{"model": "model that answers yes/no questions on an image's attributes", "dataset": "drawn branching plants", "train_examples": 72500, "image_size": 32, "crop_scale_min": 0.8, "horizontal_flip": false, "questions_per_image": 4, "encoder_arch": "convformer", "encoder_norm": "rmsnorm", "encoder_norm_position": "pre", "encoder_activation": "silu", "encoder_mlp_ratio": 4, "encoder_parallel_block": false, "encoder_inner_norm": false, "encoder_patch_size": [2, 2], "encoder_depths": [3, 6, 3], "encoder_widths": [80, 160, 320], "encoder_kernel_size": 7, "fusion": "cross_attention", "fusion_encoder_width": 256, "fusion_encoder_layers": 10, "fusion_encoder_norm": "layernorm", "fusion_encoder_norm_position": "pre", "fusion_encoder_activation": "gelu", "fusion_encoder_mlp_ratio": 4, "fusion_encoder_head_dim": 32, "fusion_encoder_fused_qkv": false, "fusion_encoder_bias": "all", "fusion_encoder_qk_norm": false, "fusion_encoder_layer_scale_init": 0.1, "fusion_encoder_parallel_block": false, "fusion_encoder_inner_norm": false, "fusion_encoder_positions": "rope", "fusion_encoder_cross_attention_every": 2, "init": "trunc_normal_002", "residual_init": "none", "optimizer": "muon", "muon_scale": "match_rms_adamw", "lr": 0.0016, "momentum": 0.85, "nesterov": true, "orthogonalizer": "polar_express", "adamw_lr_other_params": 0.0025, "grad_clip": 1.0, "ema_decay": 0.99, "steps": 10200, "batch_size": 384, "epochs": 54.0, "lr_schedule": "cosine", "final_lr_fraction": 0.01, "warmup_steps": 200, "weight_decay": 0.07, "adamw_weight_decay_other_params": 0}
Rows from block 6 of the fusion encoder, named by matrix and row number. Rows with one number belong to one attention dimension. Each number is 200 + 20 x the weight over its row's rms, rounded and kept within 0 to 999. All counts start at 0. After the name is the row's rms in percent of the matrix's.
# v: attention value (fusion_encoder.blocks.6.attn.v.weight, 256x256), inputs 52-103
# proj: attention output (fusion_encoder.blocks.6.attn.proj.weight, 256x256, transposed), outputs 52-103
v.17,101,225,169,206,219,207,183,203,203,215,212,192,234,157,184,192,221,210,197,189,184,212,191,180,229,191,206,202,200,196,192,194,175,181,191,220,222,167,179,160,212,191,180,189,206,219,175,217,183,197,195,215,207
v.18,097,200,202,228,182,198,219,208,240,180,222,201,252,177,210,199,220,207,157,220,199,224,215,234,195,174,193,228,198,176,221,199,204,216,187,246,176,215,220,208,224,210,191,222,218,203,200,177,227,224,194,213,208
v.19,089,198,183,196,174,234,225,178,181,243,193,205,176,207,165,212,211,184,197,193,176,187,191,212,167,215,194,186,146,200,227,217,219,206,185,204,190,188,220,209,227,197,194,176,199,189,220,239,237,197,187,205,189
v.20,091,211,215,237,214,182,221,230,190,220,199,219,214,223,214,191,216,194,176,188,218,237,200,199,228,168,187,240,192,204,209,188,237,198,194,160,171,188,199,184,186,169,220,214,187,186,179,201,203,211,234,194,203
v.21,100,231,207,182,199,206,202,192,202,165,171,188,169,177,211,209,204,179,219,194,225,209,190,247,194,219,209,195,259,209,235,185,214,208,225,232,214,180,249,218,221,194,172,221,192,184,224,202,188,206,179,211,173
v.22,080,198,219,208,195,194,213,209,200,201,203,202,174,221,214,198,199,229,192,175,187,201,210,176,196,211,171,208,178,190,173,211,159,185,203,200,173,210,193,215,187,226,200,204,201,199,234,229,205,196,186,186,184
v.23,097,234,171,214,267,178,210,178,189,222,196,241,205,244,222,188,206,181,212,195,182,215,195,185,220,194,201,209,177,224,210,177,180,185,193,202,200,156,192,180,206,216,230,182,205,179,184,210,229,230,194,196,159
v.24,084,198,202,222,164,214,189,212,179,190,186,191,198,163,220,198,207,179,186,213,191,233,205,182,170,219,218,190,225,199,197,203,199,178,175,223,199,208,225,227,202,213,223,190,188,232,217,217,187,182,176,219,202
v.25,087,188,189,208,166,202,181,204,226,190,219,181,211,206,190,196,221,216,189,185,153,176,170,178,183,198,204,188,191,181,191,199,214,197,210,208,240,194,179,223,164,179,201,208,204,179,180,186,168,152,205,157,195
v.26,087,209,225,187,221,187,177,221,195,177,193,196,230,213,233,210,222,191,167,174,177,195,174,174,234,202,210,204,223,225,190,189,213,186,190,201,210,218,256,209,216,202,226,198,209,186,159,202,202,226,214,171,183
v.27,096,217,215,204,187,190,223,211,189,194,221,202,192,146,193,181,191,219,233,203,198,228,193,186,202,202,207,198,235,179,221,193,214,193,198,242,191,179,148,214,193,206,237,204,182,202,188,216,184,196,208,210,208
v.28,102,186,199,226,163,189,200,196,179,173,205,206,226,244,215,171,197,209,189,200,180,230,195,180,209,181,214,207,205,231,180,195,203,187,194,182,170,170,177,213,178,250,182,201,208,207,199,196,185,198,197,194,182
v.29,084,211,190,189,175,185,236,213,177,185,199,209,201,179,178,220,190,243,187,163,170,195,192,247,227,214,199,197,179,148,175,212,224,223,224,194,203,201,223,182,193,173,161,219,184,176,174,197,180,214,201,213,210
v.30,092,161,214,174,213,194,181,186,202,196,185,186,147,246,214,198,192,173,208,234,216,196,196,193,235,212,200,235,217,193,174,208,171,184,210,191,208,189,218,203,203,230,180,221,197,207,237,218,170,209,194,191,188
v.31,081,199,225,199,204,205,171,176,183,190,227,191,215,179,211,207,184,257,240,214,190,199,196,170,196,208,191,184,205,215,170,221,188,216,181,211,214,199,168,171,194,198,195,166,210,186,198,205,191,224,200,208,200
v.32,096,200,179,235,201,209,216,211,186,215,209,201,185,190,181,189,191,208,192,206,186,182,193,207,214,217,185,198,193,163,178,196,214,189,215,173,233,158,231,214,234,191,197,220,227,221,207,157,188,193,222,214,136
v.33,111,196,208,185,201,207,227,188,193,189,195,191,210,209,202,199,192,209,192,200,186,195,165,169,213,215,184,175,202,237,175,189,200,205,245,193,175,225,196,174,162,198,223,201,176,199,203,232,201,193,201,224,209
v.34,100,221,214,145,218,217,206,211,197,191,201,174,189,180,183,182,197,213,187,207,183,218,204,197,194,213,212,162,192,200,201,189,217,191,169,195,173,215,201,203,223,200,188,200,210,219,180,180,200,236,185,170,191
v.35,101,208,192,206,210,219,214,182,208,218,199,188,178,243,220,183,222,183,187,170,190,197,193,168,208,208,187,170,205,255,193,187,237,186,230,182,191,175,160,203,184,204,251,231,205,180,193,244,190,210,200,237,176
v.36,120,214,246,223,226,177,175,218,229,190,197,212,223,218,198,209,205,189,225,206,197,206,196,190,205,189,177,195,156,214,200,199,195,200,201,176,191,199,179,252,214,187,184,206,202,188,248,186,220,196,196,206,201
v.37,107,202,199,193,201,190,197,188,193,210,214,170,207,177,183,166,200,204,162,203,212,189,178,173,212,198,188,165,221,171,178,225,208,221,201,196,204,207,174,156,216,196,231,195,203,222,205,190,193,225,205,196,174
v.38,099,201,212,197,208,192,212,178,210,228,180,196,172,168,213,214,208,201,223,203,183,198,212,199,214,200,192,223,200,237,169,206,199,201,199,173,174,186,204,233,221,194,196,198,185,194,206,198,176,215,197,213,170
v.39,120,228,209,221,203,220,205,207,165,203,200,217,219,231,192,185,185,205,217,178,223,177,190,237,193,227,183,198,190,218,179,196,221,211,184,185,223,165,187,194,203,183,218,223,207,187,201,208,218,221,205,203,185
v.40,128,193,213,235,167,199,188,232,192,227,219,236,179,213,204,187,196,173,183,186,237,206,195,215,207,190,186,210,211,203,210,172,225,189,204,182,178,180,203,187,224,190,166,203,197,173,184,155,224,210,185,205,200
v.41,101,188,168,208,184,198,179,216,195,205,187,178,177,208,206,178,173,198,187,207,207,212,216,234,184,216,177,197,192,173,195,198,196,231,154,180,199,207,222,192,215,212,202,210,200,204,201,178,205,212,183,175,193
v.42,090,172,214,200,202,229,227,218,174,190,201,203,192,191,169,192,183,197,211,203,194,159,203,211,210,210,194,179,210,196,189,199,223,204,212,186,173,196,239,216,205,184,178,194,198,212,220,207,191,208,208,186,215
v.43,099,195,183,209,174,201,196,195,196,196,206,194,176,218,195,188,173,227,206,178,194,221,181,214,190,199,192,216,211,213,220,175,221,207,205,193,240,168,162,219,215,212,181,211,193,216,202,159,155,232,188,210,174
proj.17,091,209,196,211,211,184,219,219,233,215,214,200,220,248,248,174,199,215,208,188,225,214,209,181,205,194,161,208,157,214,197,195,227,199,202,215,208,206,219,228,187,199,194,195,182,199,186,192,201,150,193,225,218
proj.18,096,207,220,203,203,224,201,189,161,207,190,211,185,181,178,198,204,185,198,184,173,176,186,203,170,200,235,196,228,194,194,232,220,147,205,173,196,222,203,171,225,186,214,178,235,182,221,182,199,204,210,200,190
proj.19,085,182,220,185,246,206,196,210,220,201,223,209,200,206,234,184,180,201,200,207,212,203,222,187,199,196,214,195,195,225,195,187,188,205,204,199,209,222,196,181,200,195,211,237,181,189,200,185,213,213,198,175,252
proj.20,087,184,215,165,193,197,195,192,222,176,216,201,205,179,216,225,226,204,177,198,194,144,194,198,205,199,169,164,186,248,202,192,185,196,212,180,221,187,190,207,218,201,186,188,194,208,196,167,203,196,196,196,175
proj.21,107,197,230,221,186,210,202,199,193,198,202,184,214,210,197,199,215,216,201,202,198,190,208,189,201,207,172,143,186,203,198,182,211,210,183,218,195,206,195,209,179,209,208,182,188,186,220,168,182,203,212,191,159
proj.22,075,238,199,174,213,208,215,191,191,230,193,195,219,145,196,206,201,199,201,208,193,158,209,183,192,192,229,218,187,204,217,243,218,170,230,179,183,202,206,183,209,192,232,219,197,204,171,185,199,231,217,198,194
proj.23,078,218,184,184,190,195,193,184,218,200,211,227,230,210,175,198,183,186,193,202,208,184,205,200,193,198,203,212,239,218,205,189,209,201,223,185,221,190,184,176,206,223,197,214,215,214,199,185,193,211,196,204,217
proj.24,086,189,234,202,196,213,218,213,220,217,205,194,205,200,218,190,174,245,209,190,182,208,192,220,209,191,232,196,181,240,211,207,213,184,179,203,192,204,161,187,197,208,205,198,175,204,227,195,203,199,210,186,182
proj.25,086,175,226,183,182,202,196,200,202,198,252,212,179,218,217,173,178,212,162,200,191,225,207,218,209,199,204,223,199,234,204,176,204,231,218,210,188,182,211,205,220,212,222,227,192,219,193,190,193,260,205,210,225
proj.26,077,137,182,217,160,204,190,191,214,217,232,189,182,236,199,202,191,225,183,199,209,188,206,254,185,184,185,196,215,208,200,187,215,236,207,171,213,202,193,196,192,211,192,173,161,188,182,180,171,173,197,242,220
proj.27,099,227,214,191,174,194,185,221,211,207,184,206,229,183,232,200,214,187,168,188,182,202,187,200,198,203,158,207,195,255,209,192,207,192,186,197,205,190,168,232,175,197,166,207,188,222,212,213,201,207,198,168,132
proj.28,087,175,210,152,222,173,159,207,231,192,201,209,176,186,182,205,204,196,202,190,182,198,171,200,185,206,207,218,215,180,204,215,205,251,209,186,194,214,218,193,193,216,220,171,180,209,183,223,188,178,190,165,233
proj.29,079,229,214,218,208,223,182,191,182,188,205,208,190,180,170,225,203,192,195,190,186,205,206,175,175,184,188,197,214,184,204,199,197,177,240,199,195,204,195,195,172,193,219,208,222,216,218,212,218,160,191,187,166
proj.30,091,186,194,168,192,201,151,202,252,200,190,164,246,163,221,198,207,219,205,214,216,177,203,233,217,205,191,163,224,233,201,201,201,225,230,190,194,191,207,207,173,175,199,228,217,188,189,201,191,234,175,215,161
proj.31,080,185,185,191,191,180,195,231,205,202,195,194,220,230,228,188,218,204,170,188,193,213,179,187,194,197,198,182,195,183,197,178,210,241,191,206,244,212,188,213,197,191,194,201,166,227,173,225,190,183,209,169,184
proj.32,102,152,219,195,189,181,200,196,187,189,231,198,165,207,196,195,195,189,193,187,182,237,183,169,199,199,183,189,187,200,207,190,186,192,213,183,163,211,189,154,190,205,204,174,168,185,194,234,209,196,199,173,213
proj.33,108,187,209,244,190,219,226,212,223,196,193,209,203,191,206,197,211,189,186,199,190,209,211,200,203,203,215,207,175,190,211,196,199,180,176,193,219,191,188,222,211,202,201,174,164,226,229,197,206,194,201,163,164
proj.34,102,196,176,226,178,207,201,230,238,185,188,195,228,226,240,178,200,214,200,206,228,180,219,245,185,187,169,196,196,173,183,182,207,215,167,211,209,198,187,217,194,194,196,193,175,207,183,176,192,206,206,231,196
proj.35,108,219,210,236,219,194,189,202,192,210,155,211,211,176,169,206,199,170,205,189,196,225,200,182,213,192,204,237,204,183,214,217,189,184,198,187,219,208,244,189,223,200,213,156,193,205,189,197,207,261,189,205,235
proj.36,122,246,171,214,173,214,212,192,202,212,224,210,202,188,220,193,215,211,190,199,220,204,212,217,209,198,205,248,206,201,215,192,202,172,204,220,225,180,246,170,195,201,205,211,202,197,208,223,208,198,204,179,196
proj.37,108,196,191,176,196,198,216,211,198,181,173,222,162,197,207,212,201,211,216,214,209,215,181,185,187,199,247,199,207,217,201,197,196,197,200,200,182,205,192,241,221,202,170,186,200,205,180,171,198,195,213,182,154
proj.38,101,187,211,218,211,202,181,212,213,200,174,205,199,226,192,204,199,187,185,189,200,188,201,190,199,203,199,179,200,191,210,198,203,203,204,199,237,194,220,134,168,191,218,210,178,212,211,219,188,246,200,162,137
proj.39,101,238,184,193,200,192,196,210,225,189,219,177,213,209,185,194,207,223,184,220,186,223,216,202,212,191,165,222,176,169,218,209,190,181,196,210,202,192,215,211,192,210,211,190,186,193,166,215,201,193,207,225,253
proj.40,109,212,201,163,235,175,185,189,223,200,212,159,167,185,188,218,182,223,197,200,187,216,209,204,211,196,165,185,209,186,224,208,184,231,187,214,174,202,211,205,206,202,190,192,213,202,208,221,198,179,199,237,226
proj.41,092,193,216,167,194,217,193,204,213,184,174,219,184,197,201,196,199,203,209,200,221,201,207,201,199,200,189,181,220,209,171,184,213,229,199,227,197,205,208,177,200,190,174,186,199,204,182,231,205,229,206,232,169
proj.42,079,174,216,194,208,199,215,184,214,197,221,175,211,209,206,198,203,211,189,203,159,255,166,216,179,204,227,149,172,171,189,211,214,188,197,201,186,202,136,204,208,220,225,230,167,212,208,191,188,181,185,190,182
proj.43,094,242,195,174,206,207,180,212,182,195,167,201,225,186,197,178,219,185,201,196,208,170,196,220,230,191,153,199,168,204,207,184,208,203,188,191,193,210,209,207,205,206,217,196,188,184,194,242,199,216,195,176,220